{
  "train_examples": 26041,
  "gain_aug_db": 6,
  "activation": "relu",
  "upsampling": "pixel_shuffle",
  "init": "trunc_normal_002",
  "residual_init": "none",
  "batch_size": 128,
  "final_lr_fraction": 0.01,
  "warmup_steps": 600
}
Rows from block 4 of a small spectrogram enhancement model, named by matrix and row number. Each number is 128 + 24 x the weight over its row's rms, rounded and kept within 0 to 255. All counts start at 0. After the name is the row's rms in percent of the matrix's.
After each channel's rows are labels from the 100 clips, of 14976, where the channel reaches its highest value: "top examples" is what is common among them; "lies over" is the class under the peak. Only what is clearly more common there than usual is listed. The data: drum patterns on synthesised drum kits.
# conv: 3x3 conv (model.enc.1.1.conv.weight, 128x128x3x3, each kernel summed), inputs 0-127

conv.67 090 [161 121 130 132 129  95 151 130 128 132 126 124 158 130 145 126 108 121 142 134 130 120 121 146 166 139 137  51  89 127 156 133 133 186 145 126 114 119 145 115 128 108 168 138 143  98 128  24 100 154 104 150 161 114 130 125 117 100 125 119 126 137 123 171 129 128 128 118 114 113 124 122 140 118 140 129 141 108  99 130  88 137 114 167 127 121 135 153  94 131 116 171 145 138 130 161 124 160 138 143 149 120 119 135 139 110 107 125 180 152 131  95 131 112  74 159 109  96 130 122 120 128  97  44 164 145 131 126]
top examples: rimshot
lies over: rimshot

conv.69 096 [121  88 146 129 134 146 113 131 119 118 125 126  96 145  70 136 153 109 158 136 144 157 128 114 131 121 140 184 154 173 129 140 147  82 110 136 202 139 170 135 146 109 151 102 128 123 135 161 108 123 102 145 119 155 131 105 154  80 130 141  78 147 143  97 142  98 120 135 146 110 130 129 128 113 122 122 154 119  98  60 139 146 136 148 113 135 112 110 147 121 118 145 137 120 135 180 106 155 132  95 108 125 160 127 121 135 127  98  58 134 146 118 141 166 111 130 126 134 170 153 145 139 138 155 109 123 111 186]
top examples: reverberation; text has "room"; text has "reverberant"
lies over: kick

conv.30 119 [182 126 114 133 117 130 122 102 159 150 135 118 130 155 108 182 141 125 137 128 131 117 134  87 119 171 130 130  84 170 146 125 154 123 102 112 100 126 137 111 161 113 127 152 140 125 125 107 103 128 120 142 100 104 133 115 139 133 129 127 111 149 130 132 145 144  91 132 157 149 127 118 135 131 109 124 148 133 145 111 115 180 144 139 121 135  97 152 156 135 158 170 178 146 130 114 176 246 124 105 120 136 158 156 143 164 167 123  95 151 158 155 155 161 153 125 111 133  95 132 124 126 111  94 156 127 119 144]
top examples: cowbell
lies over: kick

conv.40 088 [119 129  95  96 120 102 114 100 138 133 118 119 166 127 139 166 122 155 134 158 121 105 111 122 102 122  68 154 140 114 122 101 121 138 112 117 126 163  93  90 135 128 122 129 132 131 115 145 116  82 123  68 109 116  82 110 112 196  84 138 137 154 118 173 120 146  94 120 193 131  71 107 116 116 165 124 128 129 172 132 125 119 146 106 162 130  96 117 152 124 126 129 131 135 169 120 115 153 127 110 130 122 132 162 129 138 167 149 174 137 114 125 131 116 128 110 106 160  96 169 115 127  90 123 139  86 118 113]
top examples: high tom
lies over: kick

conv.84 085 [112 144 116 139 159 128 138 131 120  99 157 143 168 104 140 113 151 144 123 157 129 118 110 126 163 114 127 138 143 115 149 165 139 229 158 139 150 114 129 131 157 143 149 164 114 126 126 135 125 151 138 127 158 164 126 147 121 145 118 130 146 153 137 137 129 171 147 138 112 124 117 141 138 143 175 181 123 139 107 122 115  89 124 160 118 151 124 123  70 118 140 128  82 134 142 129 125 189 142 147 157 160 133 178 163  98  89 168 161 146 154 136 131 114 105 164 143 144 113 139 158 180 120 116 150 128 138 106]
top examples: rimshot
lies over: kick

conv.5 098 [149 105 116 116 136 146 118 143 125 124 146 133 114 155 101 136 149 109 142 134 141 152 128 137 155 133 105 170 179 174 134 149 158 129 140 150 184 124 141 137 142 100 126 106  92 120 136 181 123 123  99 120 135 164  94 117 179 119 115 142  95 155 158  64 150 110 132 130 160 119 112 144 109 133 152 143 164 149 102  78 127 147 147 172 137 157 111 114 162 133 118 166 113 151 125 165 128 139 132 126 139 143 179 133 127 123 116 104 108 134 171 138 157 173 106 157 127 156 151 146 140 158 142 171 129  97 124 171]
top examples: clipping; text has "clipped"
lies over: kick